Rows from block 5 of the text encoder of a small contrastive image-text model, named by matrix and row number. Rows with one number belong to one neuron. Each number is 500 + 25 x the weight over its row's rms, rounded and kept within 0 to 999. All counts start at 0. Numbers have three digits each.
After each neuron's rows are labels from the 100 texts, of 14848, where the neuron reaches its highest value: "tokens" is the input token at the peak. Only what is clearly more common there than usual is listed. The data: simulated stained blood smears.
# fc1: MLP up (text_encoder.blocks.5.mlp.fc1.weight, 640x320), inputs 0-319
# fc2: MLP down (text_encoder.blocks.5.mlp.fc2.weight, 320x640, transposed), outputs 0-319

fc1.209:515520498495476459488470500521515452497499528504501530477457528544499487461508485506466449562563456474483480509499452512484547507478490519520479535485514495504485508485466525518480451535513515501478494498473532495512497478526503494471449489507502490534458511548543531511568528488495483533478494520491509469483490497507481542470526509489502491470500513453569493493506505525499502475469517498535526522516497509502525524505484484490493538471534492529502468548518518491488507535491486502495475509493535475473504522518496470539476507525489517490482457512468457494527491514513516515473517491511523518529507526488507499515497482523506498474493453510455475526527481533507454481509512472512496492462521541482466486479499528493514531525504508512468532543506539521510445522512525475501573484518469493485496512467472471483536472532518524505471489474548523497487498509462510458512456470506473513483507472484489550537522544458519522506518514488494479481501497467468476582500
fc2.209:537515484466530528532490478467524468463501506499476513517480524471501483493506507488553450436482473502506493489511508496525460506477507516498455554468447502518504480504486476562523531507491516482504540504503508504499524484481491497505448501459517470530458466468497538511470510545504537547470494545472486492526505460476543478523537463485457522490509513490529473503490494559482487489547491504490453499462465537448489513495485483473525511486515491475525477510531475505476559462522552477511444512504508468485505501486522529469454494511469484483511537507495515476480495519524481500527474566503514488461531501504482496430556489484498490494473513484510504518467460510506485484470514502469530484485484493506510455473496483510510478537494513497544485522526502486489514487518502557521505494465498504495480488474496451542528496509541509517446493509499496502500481517501520524515491527532480491478502464478480521457451487455528489486505506474502538486537509507497505484503
tokens: "u"

fc1.369:468512496509479534516519492542519540455509508486508498479510497525527490492516452511480442502476475558519555492507495506443490500515502509534502522537488496478542493475518510537505483492464525487531478500512544470482491492478474574483505511485548478487522486530446494489512508481512477519533473522484514477492501503487475518498446478563476522465489482544468535527539488543495539489516497507558482528518525523523481509532494513527467485546482492522515491494503484526503530477485505492489522463468493513478531493522515446513507520463550508484492526505520517513528480470489494490452468508499539505516509557478470501521523538484507499502473497516481526533468519504527503505517493509486492482555503506507472529468529454498553496495519483461543541476499537501510496545513470534509510514480496494495482492534504496495491485469502506516491492494513530465485467479485518528514495502436499505518524529494559531461512480521426531536498475550516498491505537491538509474501
fc2.369:479500468533475513509508503543494479491518478514504501548532514486490485488500470486496484508496468507472501513507481512486448494541539493516512471502478535520513502486515488525482523495430484469471469498459519474527500492503518521491530498506513459522469485503466554487491519495500468485558531512493469471508525494484500514493500483546487512490475491545508546505528479561517537474506492498510488545497538529478469478470482520480479438562499500495496463487501496507494505558492489511501504484476520474492486487484537505513468573486513477490517523536525491464527500485447509497503476519484483532484489518496512523498505507494524458515456506501490527559497483517555524535498564479488488487507529497487521515434526471497519458513486489484527545513522537518510512537514466546510480533474496509498488463505525501490527534501484504477505511555504548480474446482485517575507505501491517509515518547497486520468496481496488499536505463520509500539548567531519498481513
tokens: "<end>"

fc1.291:480498487507477511502504536501524478517488500503505483483490490511531501476500472507531462398507503514462523521490500497512516504502508540543514501486475484549492477520499474546498480471470495495527488488465509508485483479517467507496485509527457448495485505534492523485517520499522507522483510490490555513514484488454504527516496457477438501503477462494568511508515531489497531493465484494502490442485489523488521530493480491489439540468507479494490533511482460504488486463498478465490516535522515512511470500493497484503523480522465508514516500468494513454531479483523512467496539486492524514519552493517452478477531524542557480537456484529461527489482494482523458464538458513491493478541505485497491499584526469553473542523474537510486472504497504514522512520486521449510504519513508499514496435467506497483553456512491507499498518496535458492493499533497513490496478465501489502552479504498476502464522456519483492510470535481497490470482457535526494534514
fc2.291:496514486545489515513473534480505449462500509518499498468487531528530484480498499519503427456538512544481506492484500504502494486504465558539503510531470502503544479546476496521534494441521522510514538506500507476501497490511493494504468483490495458496452494490518508483513500465523498498439500506494529494489476477498469490474526462497471470509504469495551504489509500550499507476528461542485471474486495501447486574486496474496470536481479482476497506491493505495512529524521516486537500515463519477516496488488500507507538445483470490515491496499468480457481469485497508452469497511502508494497533507508479487537517556490505481529540501524462476493502499492527490475485467532486494502515508504525435489546502506527527549547503457491496483542473483505494500473538558486506495487471486494513471474484505445511569479517479529494488497480557476511453490524485521552489538524531478562499501481496508492472535504486474487540490501494467499469442482508483503512525
tokens: "i"

fc1.260:497498517509480500493523491536497523514479529506511536519513479499484474491544477539493478509496491509487491483474467496470505467507538480546462487512437506458502541443517515513495508462508519460502499477501506478465433493549496530479500503471509494489523481497486512496514506497506488505510466528512516526496507471462486501519467495521505506446510509513502505488482513575508523429484460500507456506473517495510487538507467533498474497575492520527521477538491471493532513504459525505505514468511503487493529493496504466549466530461543530499480502470519518537486495440488508486457461485520515466520502555484532499486495472493508523484484493522461514535442539497524503460519515506505541517557489463512468510505510485504518487469525495441525520519500543518522488537516466539494482530517486517499497483495485456459506469480495513509502509489535538500506492475507533559529476522459485514560508538501559509487531492492472501485498470506482538485508515474517514496464
fc2.260:526509493518489500495500482525506466510480482475538541539506520472473475490526471498514468487482469500477474508481486489512475503509517473504485474506468530475548526474523538505510520486508493457475499473473527462493523493514512476481508518507508473504507526497477515500493489492522483475535522492470478510507522485463507500508487493532470486480523493476493530518498502560503542485510491516496431520476546500496488490455482520456498445536520512525496440506494501539516515526502508485506477477515539494469543505502515484540483558452529476498505511522531532498507519493490490517542425504535475501521480519518521531470495461477507493512475554472474538553482497516563522505485507513483509514523514475505511514475480458515479477485503503418561544505498514518511531529505470556528464498509507506497478470473504525499480521496505489505498527509538532491522437454531556558516526506483450493521540525464535513501510471515463518503485464499507513507551517485498501516477
tokens: " "

fc1.123:488490473478477516524493530512508448500462489499507519519455491508508500489471472511465464503535543568484483531474498507489509500521519534520481506507479465561501500513491460535521464456477464485499534519468500485488515463506499502484496483544453523506483486510526532472518522488463502494465504453522539507537526512449489525439529485496462476500484478523541486498524508500479469504489501476531461467512490511506497537494444494474476492484469512458509505518482479496500515474510504490464472502466517550523510496481491501474500511508479505489502528480484497469524497501511512491504520501489481487491507519539505502502535508470525464497510484504451491487489500485539470498490484530500481459510454505497483477515537490524465512464498472486469511521436503487537466492533537505508551504496465453523459484496493509476508511518515500498485507453493470536455480559493503532454511474486461527519524533546523496543544523492457488526456466526472498453499520552520527570507
fc2.123:488500507508511490513504466464497474493482501487530528547498511514494514482476457538509460459472491524506470508464499491500459476484532537525458533500528479492533473498477497481521495505530513510462545521515509476520520493476513519519477458476474470470463456442516491503495535485476521534457515508490509496514486451482494498428498509526470444490484514523500471449484528533467498497547482525520424464523487512473468526479500478488514561470536515504492509506521499491495551465534508481462478503473487510498522454501509509495496512495503507496505532492470524464501482496492534510495513481501514469511525495560505527527505467510487493525527537500458475470521499515557493521514507528493474538515505512518472480500453507491518530490550453491496449519468483527498455463521536514508476490477464461506516474515500485474538546537487495481470508461535502495485506502517530549495537543492491509490477511522495450507527502455487501507458499489498511494465518521509560491504
tokens: "c"

fc1.485:481504488503478503501514548511489508501479480482495521503482493483506518472482482523529453583519523498466523560488476505502526508538499529554507519498462484518513472528488471587494452492463485502536526491484520506486495454534526482518477510517477457478487526547484518454516514498488507509500497494465554507535499494493499501489504466479471480547488483508522517519514509491501499516471477471482483459472475529482540534499467497507456524480484487486498539504507484529478496537475469474533494540509509489512483502474495484539510479507476505510497501478490504483522495490536514450483494502496510492505523513511468479516502550538545496509439493511455487482491500456536459463512451505489468473541503480511487527562524478535497568529440500513471494499496522503514460498504514487497516473501531476545498467462523473492555451515490501520540500490510472492486495532496503481520473471510479534552490483505469519511531474504477501484455530481500528490484451531499501534471
fc2.485:516500516514486521502458500457493442492497517501507488483480526511537514497489471524533434445545482531492500476496513507484466469506461549539505496537454475497533493501447500510552486493522515506486540534511507478483500484502507494509472476521484468476436466468540511496507494485536502521468516504514528522471479475474481496492503451508470487456505466485505486484493499554492504476513471564480478473474494533437494567506503490511491556491498466480511512525513515494508545485531519487547492515474520494513519510487500504500481447498500488506487506468507516444468480472508516465503496510530479494510525500513478487488520535488510452525519510503460477506512495512537492482472483555490489495500503512516432462517481524532535531532498482523480472532466470507510495470531551467504488500445466521503492482508500462504537495529467534500480510478530474503445485529502536539488545534518475490495494484486486494489508492487467501523529475517502550476470501538480489504515
tokens: "i"

fc1.183:453454516461497535455509489484507486480458502460527474457477504489543486434468469561502478511499499521478517504454489509532490515487493492504513503546499487554545510508509490463497507436546463529526482506526477504453535491523488502512476455522473539502462500502502503498466467515501479539518508466520512500503503522465483493525522534499502476507465464545514516507491541492514455497468525493499498452492517458503532501513509512502502486518502450498528546511487514520500491478506483488488481505500466535583518514480448487489528491499506485499500511476463527510494527493560529492492556492537489516468487501507528474479483506495487482457473514469516498483502478498447492500512491488515493478520497533496525490522500511557473483521511504519420480470552480544521541496506514455503475541476451486485539522492483536502494483476507475452518506514514516474499522497470493524510506529485525507514517495514469460510542488505473489533529507503489505471544484491493470483492
fc2.183:453480522510484510509492476477460504499503488454498498453521490524537500465503552482547506570511505509494507474495537510504539496485473512476506504463508467508508503454503504504519482506579502501544476541499468514465510540498501510505463447512512506466478473475522497521473506503513537534490506499524509475491511533473542527510511535449499471496515472485491541519463510465498477513505480515468474473483530458486504530506538519496518531507482466521506542533506490489464495498480518492502511470475492482505478500448490494506519487512481494473476534459473511523471497485538477551460504476498463505493512500540501481501483499493507476463501483513544457469481464451496480501480519543512477517518522529521444510505495468536483478492512555513487458532555454494550491486526495481494496501524507515487525507536492529478459542486490541500455459483479480492496528465476492481496445525511542469472488433512480482451486531524495510483497528497463489502506521485507482468497
tokens: " "

fc1.588:459513493512481507504504533499497479503486488502512505460474495492532513489501479491498455497508527509452493528478469479533523505493498530530503526473475493537524481492499452567475502477460503496537477507483498490483475480533470516505487499522458473496495491526497525467517533523518520522477514486481531531488493485468487513503475462484425511505479463488548494472514546492521508489464478516487504460498462543489517532513489492503454510462485487514493528515488467518473481499502476472485494528499512515497470509484511489509492488527469513496520513477503492465537472475522518451482519518476520511505547524497466447489535527550561483527463498521481521467482476481522477456550461505507474497530510492513473491587525456523477547531457545525500510509481491488546490505512541457508535505507510489520489443468515488508524459520471522492521525471523452492507502537470510530479488468473454498549486502510480506482526473519469474507462528475481498487477465539502490553502
fc2.588:490501509531503510504472524472495436482503535501514500468474533539518488471483484534515430430528498537482512499489495502509480470505456538550513499543460485525531480510471526528553491477508525515507547532504506495490507484497502477500473470505477458481443491495534513483518496469526498521447508510502530523494479482484470488480513445498472484496507473499555487482525498540492504466521469546488474482478492522433482582488494471507490563479492471467489509500495513486489539503530531478545498529475510481506500492494488505488505443493483487516492505463478503453490471476490517457484509509526496498505550499502484494495523534508513468521516519516448487495489503500536485476490486538498486501520502498522441475539495506524532540547505475514481472537453498481500494476518556468503484484472475513520486486490496458498550464518470527494495504479533481504450482517503519531492541532528478534499490478511505487505525485492479512533512493506497536463457480527487513497509
tokens: "i"

fc1.638:475487455510471525506514549511469496494471489499502486457473484505518501498504496551510454492522539498467508525478487496517507477488488532547521506510475515546511487503513490565504506474465474488558500499491492519489486501493506520506490496534500447512494495527517553500515524493513520525491506520511554504527514496480504510496486471492452495520493460494564524479515523502500496493460468506489486460484481534491540541492471501498443523461485477507485541520479464509473490487471489465489523525508494505510487508507500491521502487524496511481519520479481532477523457481484533452494524492523507502498560481544465462486548532531535505516462495523472504484476491490511481410533450502502478479532511494489500490570509480515483540521483520479475521520487515530531516503526540474490512495503501514513469458490486470488541446541468542495531535472500456477494495537501509509524489466494480491526474485490477492482536468494479475489436521500516505458489481531513493571467
fc2.638:487503512531501514513482534479504438483509516518498493462466530532532503480487484527530441453529497538485489492486505510493459492514488537551502486515481478510533470535476520527532473490504529508501539523495502484480499467511489482488471456499482459490435490494511509463517522469531507512446514506490532506486489470499481493480511464502470479489492477493543468474513511538505509469510459547481478484483484526447475578484489474485475559493477470465492502490482501499500537520537537484544487525470491494515506489490509516492508424495481504511498503469487504453499466481504500460482496524526498485494540497506488492504518529515498465528504520518471492477479499504522485480485485539513500514514503502504434485543489508525535556547497459515474468541467494485499504479525559468509499470460483518523495477493500451510558484520465531499496503466525455494460481519488523533485539521510469553496514488485502498473526491492474536519489496511486525461452478540483494509524
tokens: "i"

fc1.288:506519520526482532539518519521522517478486522498507459477511565498552480471467493546531499541533522533507497526505512477506487554471451475474487448505492481500503505478512486496509496497495501529544474496505495521473508506481465498443507462499514487457446495486503529555536502505523493482502470492495451502500489483456575506493510528507519502523483499506521493478520469521490536501458488486502533492510443522448526487494525489496495476504454469515502486530492481494472482466490503460478455494486497489530524532489471479499531493492511500512498491535533538486513523488481504524517463499472475535526520491524500534506501544509512521436512496487465491527509513496553473498485475488513503487479527464455497487515530488538511515533506492546488528476499545524509563509526498483516529500520538513429525453504489517507492514553518506503538491497540500462496512514497490474531556510498467489514474499462466535476524491512482545519502531498503520472477482479479531559529
fc2.288:535509510502494496527492498516511467478508544483471504514470502498528509511484519472504479476516500531501446467500525491533494557461502500454494500505469494432490490462487528483556476512476514516513482517507491485488474502473461482448522456478496471491434490482534558519483486499508478498516502475521484485524501514463592522501506540465542515523496492453490466489472497503420534522506502560450506498497516530458542516485526522523583478471499466477474507502514501493520517462505526509493499539484527499454513522493534515477527516491515493480462479518506514533507508488469539526510510498454482499516513483509547482503526478503512494473482496483494490494492503540450468508478482480519524506469543477448539485500483528528471525537512518551499506514508467511508520521541508466548516499494476531464504533496536514497496516527522512510504520481563499486476494512499492501503524513533484493524523505522475519507486522532497524471475507499473524518490474503470485528494
tokens: "<end>"

fc1.96:514526493461513485513519498459509502485516501488514502446480522523508520498476506489531496451470478450498521519503494513496525526501512506485473507433495478528452521550494503509485463474498494526518494538514466505462514524540511526536474470529492512446494481527497519482496548494466488515488515467465479482439521498456489529514518489494532461513459509507485469539497542518513494472459532443518458488537543509485520497487498537465502490471484469500533501499466485489465506422476428493524512514501495486516501466476463467569557493536531510511526482520459495494440526480542482487484522511503523476480518490492496517520527500466484499534465488511501498494474524491513450495524497501493527504474472444502478463472524522510562503517490508555474501512523509457517463456512497500525510494517505497496468493522488497503481478488532506519534539453510475489532499500497484541522492519496539494519485501500555474487513513483511487490519486474503511516465503522489472518503
fc2.96:517542533484513460518474487464494487496511478518510511505497520503501539523482504481513483530487494463526485508507492536486503498482513527463486501490516513488471517537503512510451459460520482531483516536522480492499517512520446478545449520488524506480518487483512532525478527537480515484473510494496471421463484513469483504468522480518508484510485545521450516503457524479519489500500494475489502476483524511482487532481498507477531507477500517499490476560493534506474515564501477547503510509469494487526500491455477474524566468512486508509542470493521535516465512497564496516492536543476469463503501472509500494565494475479501461559537514540557476475520477512505480486517509485513505513483526503553492455523522541527488467505537500533469510503519489498524472497522512491490499505478477508461482489512469514528492475462556500474498520513516482511518552544497488487467483499498534545482474482482503500490558537445535452509499475487481458474490523504531487511503
tokens: "<end>"

fc1.603:491533482484456502471475494549550481465474472473508534505526513508511502470510472537469500529476531536519502473505524480531530525476508513539494521524448479537524504486532488540459525489485492465517490530513501484441502499489526495446510521482484501512549507538523502493488507538543529539504493492498497536556500478482481509483465550519471454467540480514496517527473472564500528491484494496505483501496548554517429518539470486488467502544495523491483512496491486532510541493493506503488523520498516515496492525527462548487477553488531494462514483516550543520532482494499508492516509459494523503536507526495532483486491501508506492484467477533437548532470507453531505505503453509498491500536471475499511533547519515545500535494517511474512507530496491533521464517483464456524501501469503512491534483520494471520516498467491522500513500523520516488518544479506473499538483527464504458498522496538505475538524484526481506492508481495492505493482524479484508496455
fc2.603:471549501502503508471470478515537463466471480462519522524568506489493490468468543479509468512459499469486503521490502477514492556506517489514517507525478560501518503519519512527467516516520510477515483499507543479524511498499542494498525493508504518496500521484515526463461542537518498520475538481507498499558556485491517516513511535512460494488497496522502472525463508508507474507507512518517479518455533514527460529530498494484482478502537545466486498451500489514496523489521492491480506508496516478494519478500483481511473531478490493495536544515471502466522482459506500522519492507499492481485486536503554489443502428474489454505464563534494479530477504488522541527563505504547456511507495510483502492483471471538509493498509525472525508500523532522521499515508471556506479481444486518507484489498566533537500553497524512473521516520506538482495541489498535560474501547499526512539499512524508482514500498516485493508505483499536468521538571481518503477491
tokens: "<end>"

fc1.114:463504489492465501487498515529501471468482515493522466488460516519507501496503458520519472489529506501467508490510517526498493546479518528546523505491471506555490500524499469551487490485503485488515525508462513515475483445484502482514501494522481502508500525503489537512476524489494495494491478479511552507495501492460511501522486475474499496512481444498547474558484476511507492454459500476508503464470496501472533555526493518506448523472518462506489520503456496511511483453518487468480519567536524521534461517489503514499511489536509513498508510505486510420496488534522515487478525527477511490483543482526463443503501516545544470539475493485500488493475509478512498481517479491505468446498474491521479505560529458525499567516488511497450498535492496532501480475501515478485488487517507507506495468465491492499541478515494503498530513482475471487492528495501544515500491451483462550538480528530433520473546473523479475541480485488511475459474463538533499557505
fc2.114:482507503547499496530482515457491436492529527510489486478474516523514502481467490531528427450496478544499481490474524493480452479510482521534475472538471502517538479531498494517536479478485523513500536503514498482492513472497483503509458469483502453490460486486537503451509518471517503517448506500506539503486471452482459487497530445482477498475484496484496498487497499529488503483527455554493486466462492518462488562478493452498484536491477502476499508501467487494494550516551513472542481528468510470527497484522501509490484430493475526521491520478513521456490488492506498433472477510533502494509543498494483511503525516515537466524506508516465468502494481489564472486482478525521495505490483505507443480537483510522537547537490477510492509531457505490517498480505560477487482513476471511514490489464476465502547460513496502492488534473519473500453495531495507524485538527528456521465506484485496514473519494473475515500508495502506552478470498529516494496497
tokens: "c"

fc1.272:519560476517495505494521487486452536483484533532506540476520459503497534499534475468516463515541502511502526519498513448515496484473501487468484528497519514516492476505472505489499484491509530510532479517491520532513516465506488495483508486520494462508506478479509493486480436520527506485472498443521511523467524486486500544539488451517491482509510513495517453518513465488482464504521469493520483525512460488473496517447500467498465505475503546467497524448509522492483468456501499484566525533519524504483497489540522472492487459518489498486495487511418481475481461535440498510508474474488474475483504504491486510513473487506468502504541508478481513500536521488486499494499492518495504491518474512477496454501477470478476487512450498495533494526504526519478470451493597503499501504518524538512574505470513509515453457497504524523497511449505536520472543513528486532471506502553485531525505509483470469524443509503556512513475523486519479505514505509538531511508
fc2.272:510550500516465489524519469505443509467516489519495474520531510518511525519524468448556524460486466501549504487498518508538547507454502491523498552522544480499492523460467498449502486494511563501523568502492508524513498473484484516483498524487492500513504484468522440471498462465467511508465488488515505555492514482508484483482467484513555544517526488474510471539511470500491458470557490527501482551495501476508478448461490478503468517474478506515494563473492488531499502495527551484488464539525508507474479459562536476497478499475520547474473528516504506483518487575476494549513464460509469495512471481493475479508497504538498535483527509498502505497522530509486548511500491505509493523527479515477502512490477511467526518494495467474496476524492522518476502470489537494462482491539480485492521496461503506505479509555475475526502489490470498522483503497508475504522497502531473470520508510487498459529469507496527496531507482487505530512547499478526522508480
tokens: "c"

fc1.37:469536494487504487466500514507515494492500468524498489430528543509480489544467528538500477504483518498502478484510457538528494544504520522507514494456501452501458520563520501539492507502523506485481477512485495530515516499467484489466517539543488537468559490497528508519478478466519491464475493519486451515454485492483506463504511474502492491516526521493484529490509514508480493528511502473479516547462509556486476517464526490468471512481428539488510499458498509482515502465476523493518470493472510491510501553483466502511496431531510528455499479488499497472532495521538488458492510526507485484527536456514505487503495543473508461543479516488522490553497486490546513511485505507542457522493469486534473455504482482501509564526488529503513506503499525491479490452530509489505524503465504493488499503472552533530492508519490549499507518497545464506518501469501503458479557515497525454482465479495511504553528508491530514496506497441495481475496502526536499518493
fc2.37:507565497452530493489473529513535490506471505484526458476511508537464498501489543516486493516454516475551448523506484532466497535505523463462489477485481509496468507534512525493520516495537474523477481537519500543518484504516477479486500496490477531460491559509504525534489511528548476480500482491503473492513515526502475515493501518464544530509520517501458498478470547465511492539467524474478499512475507518529509523533489496470538524514501541504497504468476532507511500473489499530497493511479468477504522522505461536492540475516524505498516473504527484550516484482554524517518537514490478468534519504501512495522503486488449493517487514529523508497494501455540518529495505502554538537467484520499520478522491523528480545511490515482518492473517487459467519445479489475510523455456516536480472523490560484563482503525504492512524487499529526523505554470490494525510522541535518474531488482475493531493507539543527480435534511474521479493482518474485493508451
tokens: "u"

fc1.253:507501487479494448507484495476470495484524515514502497469524508502486505517496481484548474445495487507524556470493492459529516479490508510517481570532504493508491509505526473552467482476523502542537498502518484536481541487509480511563485499523473521471520464502503484461504445448517483492438463479500526508427519484485504476490540411489537484479523512482560532525458499522481463444490527518493464480492506481514506546447527506492505517488513472480486495523486527478494514495507493484532549535492505551524498480487499478534501463537500537486505439475451537501451472484508495497501487468494474451512506485483477469538468510470497497534465512518567485483503497498486475522493524461488494495529501492490482505482505527516502508465529482517448484497531490511549486466512516485504504526565487488501569483488494501508468490495518475500457477498528511511512522515492499470522500486509515484495511511489507519477516487507509527501512517469493500508489502521527509498496
fc2.253:535514506512519477530480514491467555491466501498460488472502493508540506533524523520515475547488498490497514506498505508493508495508475506488492527497522452490520527532492491481489506465572525535495520528495491458468523514479489491536505525445495516465544483476511474513521484464505532548419474484500519527467460514526475513495510471491525482509540474470479496496477535531503430511493478523484475487491513487506520520456519489482484521491509503440514504537537530514493543556537503511482520483494478518551520533515469489503513489493513516487520497489471501509479505516529508500498524492518471458490492459503471486551471519467485491520480519485508459512531504497509495493514442471493518533538502513506481497532453507510502494461511473501472459519523473497504464442500584487485528500534513443494493486481468506502440510529505524483470460491531523505516513498488496487481505489498528476461506480485520517517537517456496464480502487467480479467437484464518475472487
tokens: "<end>"

fc1.395:518440553466471465488465497508501505559514509484533487515518510470496559506504510488489490454516493525476506532484473479490552518462516490519479480499488510495488495518496544463508481502516503467497515524499521514474525507471527478472493526528491508535490483531528536515492503502531488493471531492507508492507519500502474506529498482499482490546466485541500498499476526480480518523471494509504479493486465486517483509486518502490566504496477489487499495503512528462485499468522452460532494538518502478487502485487582490514519468509517451501492469488519512501502493499465535539482506526483520510523484459512511464474462447505477518496452512536528531470496475566477476523516509514479543497495472515463511499490532446535496485503471492516489521528497512518514476536428509524549424536541486544521543492516506459498480494508504491466487517520491557487485457473532451467512523509524480545506504482500534496527500506529511515518537521472534491517478535554469516494509
fc2.395:499531449491525500483480499499500498484490466497482505490486476533531462496521511510472484502483496497513490478509532491478488487539463497513514517534498479470480503495505468522481506494476517545527476457489464507513493511512457565553488483466501507446515505457498475474539480509476533520470503501507464480452475518511529485485510505474503493453504524450509487492514480505517485483541495525480527493510568467451488537529481506511452508508517537499501483492526452508482493561488538534439525469477535513498500489485435527471466538495527520498488552502486452512496493503541501483513508507524514462468525545507475519518513551505480486505556494481512480504492526438525497492479483515502481514473512488516469520477475509525516527479541510469506492507520497486499508490545524477480562482474500473451484525500487511525479524513522478533499486481529470498550547507469550549521495515473496461528503503478478512468500494483504460503467455519489510491536495461549505500489
tokens: "c"

fc1.630:501514490483490497521506531504507468501477511504503509493435512512555483500500520531488473569536484562461483536482470510502523554483477496545501497480452502508506494515515500555490461494491464520520511500489517460488504472499506491473459490543531469484476527520528535482532485517462478557522463487493523501537481515505493545477493464491506492536487497483568488489560521535493489517472492509536484467503499544469508500529493494472477542520482484505530478527468490520482474498484453473465503547498558539505481516486501521501529500511448477481478515494454480483537479507500484489483495505500511492539480479514461487474497510511514509494476462557471472530484526510517471458487466518530512501512460492505510483505547464519519518522510474466478465535465533508522489513529513501521540501528515494494501494464474481488558472523528493476517474496497441512454489484491513501486462472495451500513457512484509528479523508500472525513466534498505484466462486493490482535490
fc2.630:478506504494522507516480500491489441516479514481517497502475502503511495496479503518515445419507505540478466502477482516488442482468536528509490508512492486481543476524484488542547493499521542519497543529494494494527529471500483511488462455460481468504472474464526528489494500444527505516467496524501516485471479466477488513481517469490463510477507502479555462481519530566488511475540478549479451487462460505432486556479493438492514556475476504475466505498499507471500540467515527464509458503453480489490513514493501524518497459480490494507486519500470539452504485486498501497500513547530509480498544476549483512508519488483521490508493543510467500485471496501546476504481501529488491499462508518498474483517468479469482551525465471512510464518477479487494466445503530488502500477492472505507489474485498443503551517515473525501497507453511489500485499515486527519487522571521496505467509469518485475506516519483479514506493511467513527483473500521493505479521
tokens: "c"

fc1.168:465517503528500489498501537515496494501453498488494509484485480508505522490510485501516455521518553510469512523484490495528513519495485518534524507514440498537506466509486464552472500484473504480542492510490509504483479497530495491501492479504477468509485485546507537485504499506497507510483495478479550531510505493467497531487510476474447489528494468497506495486522537497535496490445474513491509445512467520471526541507478476492439521477498478513494543496480461519486469501489500470517507542496506522506467516516517497527513484546475503502517518507486507459549468469506498458493524500517525507510556483508480464491514539553556490501440498520477522476482488471512478471538468520508467477543485481488495505603523472499490560518461523480491495529458506489525502489515541486484534505518509464531502455499514498508559435532480534501494514474512474483489495519469506530511460464486456522546478502491483490482519474526486484498474530466484503460486455545525499536478
fc2.168:495503511516491501512473513473495442480512520524519503465472528526531507473489482525533426430539485537475500502492489503498475463506479553545501499525449490513528470505456538533555468479506530523498543535494502485499507476499498486500468474506486463470427500479531521491508508482533499524447516533496521496485492472480483492493497456492473499486502478493539475474506498538502510466511463542479462484472495538435496574485493481512479555490478477482490487490490505493504524493530508495554498528467497475519514500480487505500515444500490501513496513464482509463507482475501536468492507501522489496502550500522482502511518544486507461515516507512454487481487478507535485492476477534494498513501511508515440477532489520527530533548502474516477479534468479484506503466541554464503487501471476509509494489487495448509543472548481529503481507480534473490452469513497513530500551527523478528477500478518497491496524483486470509529506483520495538475470482523487499518517
tokens: "i"

fc1.135:454489528489495534523529506489503482487498506491521462507519511514512502482486548519528482519501455517466491554493508509521472526485488506521521474509494499530476473512543497535525515536526495497479495470477503494485507525499494504469504470520490513514494518496523457565484493502466487499498458523503541562522507477479521439520506517503553488500491504526582466475498512482522495526498489479550562531532435478499508471491485516491486504508481481545561514521484486474524478489501475497463415509488482492556481540461496543490470523509474495491451505504485436493529498495505459497488489512517522486519499504540491516508488528474490520483473504478503503521478486489492448500510482461487465555474492478507490537512524492496538525501519508489475538531496517513500481489516515534472545525532525489523492504500529495495490491487487507455501484491509486536480479463452490456461509508514492512457444430520453489511515507466516511529534511464474512487502502508485518528501
fc2.135:490479487467541535519490496493501520476537482505477481443534524504489518471492558531513467491468505507483511530534520488494471497507503486500505485459512486515471520481506545504527504508504514478495462506524457550512477532508471507506505491477510489511529489514481501543503495521493529526511480508477488486496476510471539451511501519479538548506477493548526473481517509496471500562489518499495533490464508496473506524499459484489547520481479546500540516492512466488506499481511492494464435487513452473530489519497486520464470495508488484485452537510507427551519480552507484488468503530485566535485515502495474504471518546475452542483540504453497550497486501514521528512478468510508510522470469509509513502504528464479506513560459504511530525496494498527475494460511494511477542500530541485492496522487551504486516533507500516504482461535509507495480529478487510528512516497524487468459469420487460534495470538507554495514509518466519510519494490477478531477505
tokens: "<end>"

fc1.376:481501516503496525523480509500531453500494488486497530541522480505507518485540461526510454492509501518434492450476552476503491537494498512490526490470475485520485503469485489512509546548511511467513536528511528485434513491541499523505514497520516499477469474504496530529505536494465480525547461523519547542490516523499487494444501488460467485461514453497498474478443503544506488506492521474498477479535515469522524502479470495494460487539503479480507523538469513504480503505504529492492541504493493469518507481499523493511480550516504536506493537506504538507512509491538527490484493499486526533527533498519475487489531509509500504473478511511505459503467498530500507501488496485543502535488537491542495494479490461518551512487542514493505491512477500454532486521483507482474471509511466519548497477503505467526507496531495524483510470433524511500423472505461521526511466482486457519523553517529493510482474454517435497429490468501476515501506562462507494510513
fc2.376:508494492516480502507465510499491466523515468512547536505533493482507475499512517526536505539470491527457530478487520502491466511526504489493494487451506514533499517472524505507501477527523488499478483504487511498506533540496521495549487495512527526522501503470505529501477520535542497557486492524496470463531527491447526501514500515537458534467460472513507541507490514488512519496505514469515494511460517507483462509508471551499489508565478527491492468471482475494510485520495459528473516485508518481509503467462525518519454563454497536474499531480487530521526496483505490492501490519493512473500497524532530544447505458463507488502469498474512495529476478446503519509491547455505473534491529521484506507474499441487492468506487545483510507510533510518551518490500475555520478454496525554514498493504458479522522554487511529482491470511477543503487489467474529557535475525516506534528526447497526522484473482524476510489513486522482531537538569486510496458478
tokens: "u"